{
  "encoder_arch": "resnet_bottleneck",
  "model": "audio captioner",
  "dataset": "synthesised sound scenes: up to three everyday sounds over a background",
  "train_examples": 26041,
  "time_shift_ms": 100,
  "n_mels": 64,
  "hop_length": 320,
  "input": "log_mel",
  "spec_augment": false,
  "win_length": 512,
  "tokenizer": "word",
  "vocab_size": 93,
  "encoder_norm": "groupnorm",
  "encoder_activation": "silu",
  "encoder_weight_standardization": false,
  "encoder_depths": [4, 4, 4],
  "encoder_kernel_size": 3,
  "encoder_stem": "single",
  "encoder_avg_pool_shortcut": false,
  "encoder_widths": [256, 384, 576],
  "fusion": "cross_attention",
  "label_smoothing": 0.1,
  "decoder_width": 256,
  "decoder_layers": 12,
  "decoder_norm": "layernorm",
  "decoder_norm_position": "pre",
  "decoder_activation": "gelu",
  "decoder_mlp_ratio": 4,
  "decoder_head_dim": 64,
  "decoder_fused_qkv": false,
  "decoder_bias": "none",
  "decoder_qk_norm": false,
  "decoder_parallel_block": false,
  "decoder_inner_norm": false,
  "decoder_drop_path": 0.15,
  "decoder_positions": "learned",
  "decoder_cross_attention_every": 2,
  "decoder_tie_embeddings": false,
  "init": "torch_default",
  "residual_init": "none",
  "optimizer": "soap",
  "beta2": 0.999,
  "lr": 0.002,
  "beta1": 0.95,
  "shampoo_beta": 0.95,
  "eps": 1e-08,
  "precondition_frequency": 50,
  "max_precond_dim": 1024,
  "one_sided": false,
  "adamw_lr_other_params": 0.0016,
  "grad_clip": 5.0,
  "ema_decay": 0.999,
  "steps": 5300,
  "batch_size": 256,
  "epochs": 52.1,
  "lr_schedule": "constant",
  "warmup_steps": 260,
  "weight_decay": 0.1,
  "adamw_weight_decay_other_params": 0.01
}
Rows from block 3 of the text decoder of a small audio captioner, named by matrix and row number. Rows with one number belong to one neuron. Each number is 128 + 32 x the weight over its row's rms, rounded and kept within 0 to 255. All counts start at 0.
After each neuron's rows are labels from the 100 texts, of 14848, where the neuron reaches its highest value: "tokens" is the input token at the peak. Only what is clearly more common there than usual is listed. The data: synthesised sound scenes: up to three everyday sounds over a background. In brackets: how many of the 100.
# fc1: MLP up (decoder.blocks.3.mlp.fc1.weight, 1024x256), inputs 86-128
# fc2: MLP down (decoder.blocks.3.mlp.fc2.weight, 256x1024, transposed), outputs 86-128

fc1.461 [158 128 148 147 147 127 168 123 101  56 161 110 132  94 161 129 207  90  89  31 157 136 143 145  59 119 112 203 186 158  88  32 105  94 153 102 125 174  91 144 103 151 168]
fc2.461 [144 132 106 183 171 128 150 111 147 181 131  80 109 123 151 158 132  59 125 150 133 141 150  86 141 108 103 117 108 100  64 144  85 173 131  78  71 129 151 196 134 121 127]
tokens: "," (85); "room" (8)

fc1.699 [115 130 127 122 111 148 123 126 138  88 114 154 176 168 170 133 141  81 125  80  95 117 142 169 108 136 133 152 137 114 146 145 136 149 109 129 143  85 147 118 112 119 134]
fc2.699 [159 121 163  86 176  57 103  90 156 157 148  99 159 147 150 165 147 136 168 134 170 115 127 107  87 116 103 160 161 142 108  63 125 135 156 142 173 127 215  83 195  65 113]
tokens: "water" (100)

fc1.310 [108 138 115 146  76 146 110 133 140 186 123  99 116 122 147  92  90 144  94 106 147 147 171 131 116 160  64 151 194 109 145 110  75 175 100 102 124 150 172  94 132 143 115]
fc2.310 [ 99 103 161 109 134 105 123  98 114 111 189 153 165 108  85 130 100 191 162 111  80 158  81  99 124 151 152 139  99  86 200  58 100 135 144 166 128  80 158  99 131 101 125]
tokens: "<end>" (17)

fc1.453 [ 94 137 151 155 153  81 141 110 119 128  88  99 130 135 138 203  94 121 132  82 138 147 103 191 106 161 101  97 155 114  89  95  88 142 146 141 118 173 140  74 131 122 142]
fc2.453 [120 142 106 124 124 183  96 119 126 119 185 131 117  91 136 157 108 120 142 131 115 115  89 115 113 106 112 126 164  69 126 117 152  77 116 203 127 151 140 139  61  87 139]
tokens: "noise" (20); "<end>" (19); "room" (9)

fc1.634 [ 98 119 127 196  91 147 126 136 103 172 120 147 113  91  76 143 143 151 129  72 144 107 104 107 113  45 170 118 101 155 136  88 175  88  71 177 167 180 115 146 135 190 117]
fc2.634 [ 74  89  75 136 104  62  77 155 115 125 111 159 163 158 113 123 118 140  94 117  92 152 147 186 110  67 150 115 173 157 131 153 174 134  88  96  51 121  93 137 139 135 166]
tokens: "fly" (100)

fc1.586 [200 221 159 168 110  76  83 111  98 126  47 136 127 167 136 153 134 117 124 138  98 110 163 145 123 168 159 121 163 217 127 111 172 146 178 121 198 109 108 173 113 113 154]
fc2.586 [165 114 155 134 115 132 161  91  99 136  93 138  85  50 109  96 191  96 110 137 145  54 129 141 135 130  86 106 112 115 132 159 138 165  64 133 119 176 144 147 156 148 105]
tokens: "fly" (100)

fc1.7 [147 115 152 115 144 159 184 181 163 102 114 147  93 139 101 109 191 101  74 118 146 105 147 197 126 163 149 107 102 162 139 137 129 146  93 190 122 136 141 162  70 150 109]
fc2.7 [ 72 151 114 154 169 126  86 118 121 185 122 110 159 179 157 150  70 132 138 146  87  73 131  96 126 154 115 154 132 177  98 101  61  90 127  93 142 148 105 161 209  76 134]
tokens: "with" (81)

fc1.719 [102 110 132 114 125 116 102 144 136 146 114 113  64 110 121  67 134  77 117  84 151  88 101 119  58 121 153  44 127 136  72 148 162 138 135 155 185 130 153 153 102 111 110]
fc2.719 [139 101  80 128 102 114 142  85 143 139 136 147 149 143  93 159 121 143 173 166 136 156 192 111 145 121 155 173  86 120 129 118  72 130 129  77 110  90 122 114  88 153 119]
tokens: "clipped" (71)

fc1.488 [112 187 114 100  94 115 125 121 132 169 108  83 146 126 121 128 139 109 120 106 189  73  74 224 105  91 134 104 162 116 151  99  99 144 110 110 128 102 145 148 119 156  79]
fc2.488 [151 110  85 139  98 133 107 158  97 152  88 118 141 133 141 141 104  87 158 136 118 144 159 100 186 162 150 133 142 209 134 106 112 135 115 142 180  73 134 160 101 176 131]
tokens: "door" (90); "bird" (10)

fc1.618 [100 115 161 112 106 132 145 185 138 134 135 137  83 139  92 130  72  88 135 129 113 125  81 118  72 126 226 159 148 141 175 157  91 146  81 143 186 146 144 159 147  71 134]
fc2.618 [136  99 137 117 148  89  79 117 144 128 148 141 122  78 147 118 152 172 104 105  61 164 148  89 134 116 103  77 128  82 106 104 178 135 147 141 160  62 111 123  70 175 141]
tokens: "mains" (26); "hammering" (16); "footsteps" (15); "speech" (8)

fc1.366 [ 87 109 163 171 113 127 191 141 166 138  32 132 124 146 159 120 167  91 136 127 133  53 147 165 152 155 117 113 163  42 109 140 136 138 171 159 196 139 133 112  80 139  69]
fc2.366 [181 186 137 112 129 138 103  94 132 164 158 120 109 154 123 141 171  91 103 110  82 170 102 110 171 152 154 110 117 191 159 128 131 120  76  85  66  73 152 141 169  81 153]
tokens: "water" (97)

fc1.280 [132 148 125 108 106 113  86 136 129 147 147 188 119 150 181 147 192  65 189 124 141  62 142 142  44 111 128 137 135 176 102  97 129 122  96 118 116 100 118  43 163 140 134]
fc2.280 [196 144 121  98 104 154 170 173  98 140 119 100 115 144  84  79 114 140  69  65 128 158 139 139 145 143 129 108 113 110 147 152 190 134  97 185 148 158 144 148  92 134 141]
tokens: "water" (91); "quiet" (9)

fc1.218 [ 85  91 153 127 175 165 138 151  89 125 175 137  83 135 147 162 119  58 114 111  83 159 153  50 134 176 117 105 120 168 143 185 185 117  16  94 160  83 128 142 178 152  57]
fc2.218 [115 171 114 149 139  85 135 132  67 109  54  69 178  83 132 140 179 109 129 156 120 114 107 134 162  98 163 114 148 142 101 138 123 201 139 154 162 149 161  84  80 141 127]
tokens: "zipper" (16); "horn" (15); "ringing" (12)

fc1.351 [138 143 180 119 154  95 116 144 121 134  95 116 150 122  45 181 167  64 124 125 114  35  97 169 123 174 133 134 140 153 179  74 154 133 160 153 132 114 119 160 146 132 127]
fc2.351 [100 113  95 145 135 195 156 143 185 194 127 148 170 110 161 170 104 122 146 132 132  90 140 117 179 126 150 127 121 174 125 155 125 139 137 133 145 138 139 142 138 127  99]
tokens: "coughing" (11); "footsteps" (10); "bouncing" (7)

fc1.540 [148 118 103 206 168 175 137 131  97 104 120 140 105 148  94  92 160 101 117  57 151 122 147 163  79 145 141 168  94  99 149 148  98 114 176 120 128 127  67 132 149  66  65]
fc2.540 [105 113 103 108 154 127 107  68 177 108 121 112 163 160 137 150 134 149  81 160 142 190 155 176 173 167  68  74  85 172  88 136 179  56  65 116 142 139 155 108  66 185 167]
tokens: "," (100)

fc1.157 [110 116 165 142 115 106 105 197  71 132 106 113 151 120 127 120  78  85 145  83 118 120 158 149 111 186 132 132 162 159 135 114 128 143 139 150 128 131 133 165 136 132 147]
fc2.157 [119 133 136 154 159 178  86  82 151 121 139 140  95 108  96 159 168 112 158 170 176 182 110 124 176  95 131 135 131 101 143  91  94  77 148 159  86 135 112  86 103 229  88]
tokens: "<end>" (39); "room" (30)

fc1.473 [ 92 111  82 144 110 112 105 128 132 145 130 103  94 114 111 135 113 100 131 125 110 112 184 158 135 144 178 162 131 133 128  87 176 130 137 152 133 158  88 177  82 151 136]
fc2.473 [153  85 128 151 129  81 132 152 134 107 125 137 109 179 174 124 119 123 174  89 123 157 129  63 209  99  97 155 149 154 173 150  69 137  87  78 109 183 126 122 155  72 184]
tokens: "white" (62); "thin" (21)

fc1.145 [118 176 125 131 135 128  97  43 141 162 140 167 196 113 167 125 101  83 125  78 157  84 161 174  85 119 120  92  95 150 135 102 143 119 142 104 150  84 130  86  87 166 109]
fc2.145 [214 124  91  82 129 109 112 112  82 192 134  98 111 146 163 147 204 147 123 168 120 121 148 181 165 148 119 143 142 143 109 102 156 107 149 198  77 157 142 144 126  94 198]
tokens: "water" (100)

fc1.642 [ 87 117 177 115 118 120 189 189 147 135 129 109  98 128  80 122 117  81 130 105 140 116 122 116 165 149 122 161 110  90 143 155  74 164 122 120 107 188 135 116 108  71  85]
fc2.642 [ 96  89  84 191 200  96  75  94  98 156 112 126 150 148 112 187 157 113  62 105 149 107 151 131  70 175  98 107 129 162 118  74 158 105 179 122 107 126 135 142  97 134 119]
tokens: "coughing" (40); "chirping" (20)

fc1.81 [139 150 117 119 119 112 127  99 173 127 112  90  70 144 123 144  75  95 114  96 155  67 132 138 123  82 123 147 157 192 205 118 151 187  70 198 179 110 109  92  71  71  70]
fc2.81 [124  95 106 163 105 110 110 138 174 139 102  99 136  41 129  94  56 140  70 136  98  82 107 152 128 137 132 115 149 141 103 152 140 121 159 110  94  55 124 125 132 137  73]
tokens: "door" (99)

fc1.283 [123 103 128 153 146 173 124 153 127 152  94 116 101  84 182 142  95 108  97 123 128 133 129 137  85 131 155 152 118 125 129 116 136 170 120 103 118 142 176 105  88  87 128]
fc2.283 [136 100 114  56 140  97 155 154 125 100 121 130 137 124  82 168 137  73 155 115 135  94 135 133 156 111 137  85 131 135 148 108 139 105  70 164 114  94 112 117 108 158 150]
tokens: "clipped" (46); "muffled" (35)

fc1.73 [103 146 134 126  99 109  72 155 112 163 164 155 106 152 204  81 140 124 120 137 106  95 113  98 114 101 195 132 179 104  97 158 161 144  60 125 163  67 189 146 124 127 133]
fc2.73 [173  90  54 168  67 157  90 153 142 143  84 169 145 186 125 123 143 171 175 127 168 135 165 123  88 135 115 103 118 170 143 173 165 121 135 113 139 131 150 179  91 144 182]
tokens: "with" (99)

fc1.692 [157 218 124 159 117 202 125 109  79 153 107 151 139 141 141 131 173  73 174  99 131 111 134 198 147  76 118 114 163 154 216 158 141 122 116 123 173 145  91 149 128 107 127]
fc2.692 [174 137 133 112  87 135  95 104 152  95 176 129 112 122 180 144 113 139 124 117 176 135 112 105 177 164 125 165 138 132 147 169  84  78 157 106  94 127 184 105 106  88 122]
tokens: "," (100)

fc1.65 [154 124 134 107 118 109 118  84 119 117 113 142 107 205 149 125 138  75  72 151 122 115 142  36 172 123 159  58 112 107 132 166 196 191 113 145 154 128 104  97 160 122 100]
fc2.65 [ 57 113 160 163 158 176 183 113  45  98  99 144 159  68  71 179 136  94 125 135 120 138 104 161 158  86 126 122 199  95 194 127  97 122 107 101 134 148 145 161 132 136  98]
tokens: "zipper" (14); "breaking" (10); "ringing" (10); "roll" (9)

fc1.350 [136 157 103 177  85  95 179 150 139 111 158 134 105  72 166 143 122 127 176 106 138 125  93 125  72  85 133 132 110 189  65  91 150 129 113 100 121 129 136 164 145 105 136]
fc2.350 [121 133  75  81 146 128 121 127  86 123 113  41 153 145 155 162 121 150 136 113 119 109 129 126 112  95 155 135  65 100 151 118 148 141 143 173 133 143  87 143 143 143 128]
tokens: "fire" (88)

fc1.530 [151 122 131 122  83 142 112 112 134 124 156 151  81 128 108 160 106 132 157  93 123 133  72 125  86 148 148 136  51 103 154  91 164 161 113 114 200 149 135 171  97  61 133]
fc2.530 [ 75 127  78 141 160 136  77  96 173 104 140 130 190 158 123  90 109 119 188 172 150  85 126 146 132  79 184  55 170 104 160 110 164 168 138 140 124 161 100  96  81 183 143]
tokens: "mains" (99)

fc1.264 [ 99 116 131 113 141  81 122 142 150  84  73 104 151 155 139 116 127 120 138  74 151 112 150  99 142 108 224  88 139 163 120 177 142 157  85  24 131 164 128 121  79 129  67]
fc2.264 [101 118 144  76 136 180 129 171  97 156 158 108 203 151  55  89 143 128 127 147 162 147 125 158 111 159  80  65 127  87 129 133 160 119 155 211  57 112 125 195 213 106  91]
tokens: "zipper" (8); "horn" (7)

fc1.364 [171 185 138 159 104 117 122 134 150  79 138  89 185 110  83 160 118  72 172  33  98  94 131 180  88 124  94 127 120 139 189  79 132 130 157  84 142 153 167 177 169 153 125]
fc2.364 [136  97  98 125  93 122 228 130 126 157  87  95 116 128 149 150 143 156 108  96 158 104 131  98 150  83 139 144 196 131 121 161 113  79  85 177 159 129 126  96 133 158  51]
tokens: "noise" (42); "room" (7)

fc1.729 [154 109 121 139 105 144  76 104  86 189 140  84 185  68 131 107  85 120 134 166 175 121 156 172 167  95 135 124 128 222 106  49 162 116 123 170 158 116 147 196 126  95 136]
fc2.729 [113 125 106 161  80 142 140 117 157 151  87 114 123 125 164 116 186 121 184 155 146 117 109 109  53 192 139 134 129 113 130 170  77 163  76 146  84 183  99  83  96 114 153]
tokens: "water" (89)

fc1.504 [103 207  74  74 148  99 146 149 174 154  97 150 129 148 118 108 115 150 123  53 136 144 179 123 136 122 131 107  73 102 114  91 146 143 123 159 128 132 124  99  81 157  53]
fc2.504 [181 100 138 127 117 156 118  89 137 115 186 158 133 118 191 153 170 101 174 141 139 132  96 166  78 122 161 122 120 110 166 149 124 108  94 148 120  74 116  75 170  95 146]
tokens: "noise" (25); "<end>" (23); "crackling" (22); "rumble" (7)

fc1.684 [135 107 183 161 102  92 163 199 126 123 136 145 183 126  35  85 130 106 172 134 129 132 114 105  91 115 149 140 158 128 131  70 146 128 115 155 137 133 105 156 128 121 123]
fc2.684 [182 136 144 129 134 191 143 162 181  90 113  72 173 124 146 150  89 136 145  82 179 119 143 128 131  76 143 100 155 166 145 137 163 120 109  88  95 144  92 157 125 214 124]
tokens: "with" (94)

fc1.720 [ 74 210  93 150 139 112 140 156 126 170 147 136 131 126 148 131 155 145 132 107 117  90 213 126 131 117 152 125  99  74 134 147 116 142  84 158 131 126 145 167 109 129 128]
fc2.720 [158  79 103  84  80 150 111 110 119 142 125 178 108 171 210 156 149 147  93 113  81 152 117 102  89 179 150 119 154 148 135  64 116 123 169 106 146 138 143  74 172 144 125]
tokens: "with" (100)

fc1.268 [136 175 114 150 102 145  95 122 175 183 130 158 133  99 147 126 118 127 132  94 144  76 148 123  93 154 105 113 114 150 168 109 160  99  99 116 142 126 116 161 110 130 208]
fc2.268 [160 131 121 197 109 154 121 125  49 112 114 109  80  88 116 114 182 153  86 176 164  80 143 162 115  57 129 142  96 107 176 118  55 129 152 104 123  94 186 127 159  71 120]
tokens: "fly" (100)

fc1.175 [103  91  52 167  81 157 154 159 142 127 134  74  94 113 142 135 139 129 107 110  69 135 180  97 107 156 122  38 174 175 132 159 109 109 152 149 157 146 171 102 150 112 145]
fc2.175 [167 136 197 170 112 140 170  99 132 103 142 189 105 147 122 180 143 124 190 136 172 124  95 168 116 158  92 165 108 135 120 118 135 153  81 146  92 153 171 138  78 121 132]
tokens: "," (98)

fc1.739 [146 137 187 172 131 101 109 158 138 147 151 147 136 183 153  98 169 136  96 125 166  48 134 118 107 181 153  83 146 193  84 115 136 144 117 125 184 136 143  80 107 106 142]
fc2.739 [115 119  97 145 161 138 197 165 128 124 132 153 161 182 139 157 159 160 144 126 135 122  90  39 112 169  98 110 132 153 118 152  91 107  69 165 131 113  88 166  90 138 139]
tokens: "," (100)

fc1.539 [ 84 124 152 114 136 142 193 144 138 137  79 130 117 155 118 114 181 113 152 109 134  91 147 118  96 158 141 136 123 148  81  81 133 146 167 110 117 126  92 143  85 134 131]
fc2.539 [103 114 171 122 194 158 183 188 168 139 129 136 133 155 124  71 213  83 136 154 109 121 188  81 157 131 129 175 137 154 116 118 200  45 111 102 189  96  94 128 127 139  90]
tokens: "laser" (100)

fc1.167 [154 107 106 113 108  79 111 129 144 136 139 140 148 195 103 186  98 108  86  90 117 121 169 212  38 201 128 125 109 193 150  89  90  96 156  96 149 114 102 125 184 141 128]
fc2.167 [155 225 147 183 168 166 102  91 107 137 162 145 151 111 107 121  99 124 159 192 141  92 103 163 100 108 108  98 167 118  79 134 195  83 145 156 145 144 161  90 125 106  91]
tokens: "<end>" (50); "room" (12)

fc1.233 [101 187 141 156 164 138 134 140 103 127 131 169  80  50  81 116 134 135 116 108 145 173 134 142  53 172 135  97  58 142  76 199 114 114  82 145  77 157 151 166 140 136 133]
fc2.233 [ 66 132 130 131  51 180 152 149  85 168 121 130 177 163 155 146 132 122 140 134 157 103  98 121 105  77 107 127 166 154 101 138  61 112 129 125 139 131 114  40 157 102  86]
tokens: "fly" (81)

fc1.363 [ 90 108 111 188 103  91 115 100 135 134 152 120 133 102 170 106 118 103 172 124 199 185 109 107 103 167 164 120 173 107  95 128 117  73 120 188 106 178  89  97 118 103 112]
fc2.363 [128 122 184  99 147 110 180 200 146 112 108 123 104 119 121 111 185 117 109  88 135  92 154 113 203 144 152 162  62 127 104 129 113 144  80  56  91  89 149 116 143 139  81]
tokens: "laser" (100)

fc1.468 [132 125 127 136 135 114 106  66 150 122  43 112 166 156  88 107 163 142 185 153 162 132 143  64  56 110 182  32 163 125 197  95 114 133  96  85 177 128  96 103  96 124 154]
fc2.468 [123 173 126 122 105 118  89  93 112 142 114 156 118 159 159 159 141  86  92 137 153 179 138 181 167 136 175 167 107 117  98  60 114 104  82 173  97 130 151 118 148 105 146]
tokens: "clipped" (100)

fc1.238 [134 132 180 111 103 148  92  62  51 111 111 115  93 124 149 147 120 129 135 114 154 120 138  85 113 113 120 143 156  91  60  78 115 162 124 169 167 142 144 151 184  97 183]
fc2.238 [137 106 152 175  76 157 143 116 209  79 111  89 120 173 158 185 107 138 151 142 123 114 112 135 201 154 159 143 157  73 161  75  74 145 130  43 111 159 123 147  94 177 131]
tokens: "ball" (56)

fc1.688 [114 146 142  79 133 131  18 113 158 147 149 122 130 101 179  75  93  77 133  63 155  84 173 112  70 124 138 119 151 122 193  85 140 161 133 165 105 113 163  59  97 111 111]
fc2.688 [ 89 113 124 130  99 101 139 143 136 142 105 129 178 190 123 122 147  99 153  85 117 126 177 160 148 116 108 127  92 114 125 139 140 123 162 149 140 129 112 129  71 197 192]
tokens: "water" (100)

fc1.191 [119 134 219 109 112 120 121 183  67 107 134 120 127  90 104  98 123  95 138 107 145 161 156  92 154  97  91 126 156 152 114 139 121 126 144  94 171 113 200 175 101  97 153]
fc2.191 [122 164 167 166 110 122 115 110 101  55 129 164 160 164 180 102 181 139 109 118 135 144 194  75  66 162 132 129 168 115 149 148 171 163 113 158  67  93  47 125  97 191  63]
tokens: "ball" (99)

fc1.328 [ 91 118 101 199 110 150 161 123 153 163 108 123 106 114 139 134 163  39 142 133 131 140 143 105 174 135 136 141 116 159 161 137 161  99  89 100 136  91  41 138  88 168 151]
fc2.328 [144  84 117 132 117  98 150 109 114 131 103 118 167 162 148  87 172 148 136 159 164 127 111 139  80 105  98 140 167 141  83  85  70 114 142 180 139 159 151 133  93  79 103]
tokens: "laser" (99)

fc1.342 [142 128 109 187 123 193 154 136 151 127 139 159 100  99 138 108 110 103  98 185 131 137  68 123  81 150 164 125 149 121 124 139 121 117  93 163  82 150 105 109 170 200 146]
fc2.342 [130 156 155 147  52 160 129 116  89  78 175 110  97 136 142 162 146 108 196 155 179 106 129 177 155  91  79 108  74  94 161 130 124 129 119 155  99 143 132 109 119 119 108]
tokens: "," (100)

fc1.412 [191 103  61 176 133 186 112 119 112 178 136 144 142 149 134 137 171 146  60  54  90 121 167 100 153 130 125 218 162 189 125  99  73 139  93 156 140 146  83 121 147 121 167]
fc2.412 [127 152 160  98  98 114  60 154 193 133 155 125 133 165 145 197 122 142 172 159 121 115  83 168 160  71 149  91  97 115 138 157 159 137  91 106 109  99 165 158 131 119 144]
tokens: "fly" (90)

fc1.78 [120  98 100 101  69 156 100 173 127  51  78 102 140 121 139 135 131 118 152 102 158 130 110 132 154 194 127 143 110 115 139 131 143 115  90 138 177 155 172 149  85 181 133]
fc2.78 [ 88 148 142  86 179  81 108 113 128 102  99 169  50 111 107  88 153 181 139 118 122 141 115 102 110 168 116 111  73 157  98  52 108 138 164 180 150 126 146  78 168  97 149]
tokens: "mains" (94)

fc1.93 [103 152 139  85 109 103  79  26  43 125 107 144 160 124 158 156 168 104 136 114 133 170 117 133 107 133 101  94 105 109 211  58 111 125  92 163 160 164 123  99 148 109 139]
fc2.93 [146 123 137 132  55 108 175 147 139 100 117  79  88 130  76 119  74  55 131  93  83 119 152 170 125 204 132 150 105 168 101 167 130 147 122 145  96 111 103 148 107 107 132]
tokens: "<end>" (20); "ticking" (12); "cleaner" (10); "crickets" (9)

fc1.331 [169 184 164 158  95  76 164 142 120 112 131 110 111  78  72  98 194  98 162  88 116 153 126 140 180 146 117 150  74 149  99 124 130 124 119 106 130 101 164 141  83 141  84]
fc2.331 [143 143  92 129 127  91 150 110 131 132 149 109 137 168 107  82 105 127 121 108 159  81 178  88  93 123 158  78 159 129  95 167 154 132 101 102 123 152 148 142 119 121 131]
tokens: "laser" (96)

fc1.127 [160 141 191 113 102  92 105 122 103 133 129 131  96 110 137 167 172 104 170  54 122 132 197 107 111  97 138 130 114 169 109 203 130 161 171 130 143 173 125 103 129 153 121]
fc2.127 [171 136 117 151  79 172 104 143 133 158  62 106  81  97 102 102 118 138  92 111 190 133 163 164 117 130 122  89 174 145 106  78 131  90  93  93 134  75 149 156  74 189 181]
tokens: "clipped" (25); "buzz" (17); "room" (10); "wind" (8)

fc1.621 [ 96 125 138  84 106  84 153 124 123 134 147 116 118 174 146  93 127 164  92 129 121 115 102  74  77 176 107 136 135 189 122  87 112 105 128 138 185 103  64 176  23  87  74]
fc2.621 [162 117  93 136 158  92  54 162 143 159 133 135 154 143 102 170 111 116 133 123 159 116 115 157 144 148 148  82 141 128  94 177 136 173 117 179  93 114 155  99 140 164 143]
tokens: "fire" (59); "<end>" (19)

fc1.544 [131 187 117 135 143  90 109 151 148  95  75 151 168  89 147 120  94 128 124 158  93 178 198 188 147 152 151 144 129 183 121 127 141 152 151 162 127 139  58 137  82 123 150]
fc2.544 [140  88  68  62 104 185 150 123 120  94 174 103 113 140 155 140 161 159 149 108  91  86  44 115 156  60 122  81 176 154 136 123 130  97  92 180 157 145  94  73 197 108 140]
tokens: "fly" (100)

fc1.574 [ 77 183 103  57 148 137  97 110 189  95 121 119 131 120 129 138 160 130 133 123 165  77 181 129 140 129 110 121 135 153 119  78 162 150  83  98 147 172 198 101 137 195 143]
fc2.574 [125 178  68  77 167 131 114 112 143 140 153 164 139 166 178 115 136 120  31 101 135 141 118 116  80 185 107 102 140 159  85 139 139 139 152 109 147 111 127 146 110 133 195]
tokens: "with" (55); "drum" (36)

fc1.757 [152 180 111 189  66 147 149 143 196 174 125 124 161 111 112 132 132 104  94 128 217 145 155 103  88  92 113 129  96 119 161 129 119 136  83 171 187 165 117 173 171 141 163]
fc2.757 [122 122  98 112 119  65  70 126  95 145 102 143  91 183 157 121 160 128 113 161  80 131  68 122 101 141 216 112 131 129 112 144  72 172 125  98 102 117  88 106 145 113 109]
tokens: "fly" (100)

fc1.70 [ 98 118 133 126 115 123 106 148 117  96  92 123 112 159 147  94 179  75 175 145 161 114  99 165  98 174 117 103 145 168  74  75 176 113 158 107  90 158 112 160 121 130 105]
fc2.70 [101 136 123 115 106 135 149 116 131 146 104 101  97 183 122 163 121 115  72 139 108 106 149 115 113 115 131 140 164 155 103 105 121  86 125 174  93 105 120 143 100 167 108]
tokens: "laser" (100)

fc1.518 [178 138 106 186 129 101 161 144  88 119 145 165 126 122 120  98 161 130 141 106  85 112 129 142  85 115 129 122 131 162 144 144  57 154  18 133 186 130 107 111 133 107 119]
fc2.518 [119 146  93 152 112 180  62 159 125 148 175 106 160 129  72 186 120 133 103 177 162 119 120 179 116 132 206 142 138 119 107  88 104 102 142 131 128 151 164 121 133 145 116]
tokens: "coughing" (11); "roll" (8); "doorbell" (7); "barking" (7)

fc1.101 [113 132 139 139  82 124  80 124 115  38 143 112 180 140 156  66 132 141 144 147 117 114 106 108 134 131 140 128 101 101 167 152 174 117 137 214 167  75 105 126 165 126 151]
fc2.101 [133 137 113 106 139  77 149 130 134 124 162  99 110  65 172 128 180 129 125 107  87  93 146 114 118 151 154 118  99  98  64 144 138 140 112  99 109 102  87 139 141 133 175]
tokens: "white" (59); "pink" (41)

fc1.741 [ 84 132 164 115  91  81 195 155 131  90 130 179  97  81 109 101 127 121 118 148 117  81 125 145  69 144 154  60 158 126 135 151 138  69  93 108 175  95 104 129 138 139 204]
fc2.741 [139 120 112  93 155 116 158  78 115 185 131 111 125 134 175 107 176 142 118  97 185 167 154 107 222 168 173 106 167 128 111 120 130  76 101 140  95 178 164 139 129 139 152]
tokens: "," (73); "clipped" (17)

fc1.561 [104 130 112 151 169 151 127 133 113 140 108 166 140 189 123 115 136  74  98  91 143  90  97 119 126 100 136  78 136  65 137 151 141  87 130 133 132 157 143 118  99 101 114]
fc2.561 [ 91 137 124 156 185 114 123 131 211 111 141 132 116 116  97 122 112 103 157 102 161 205 156 171 116 168  89  90 124  88 153 149 147 103 120 159 113 149 170 152 130 126 111]
tokens: "water" (84); "spray" (16)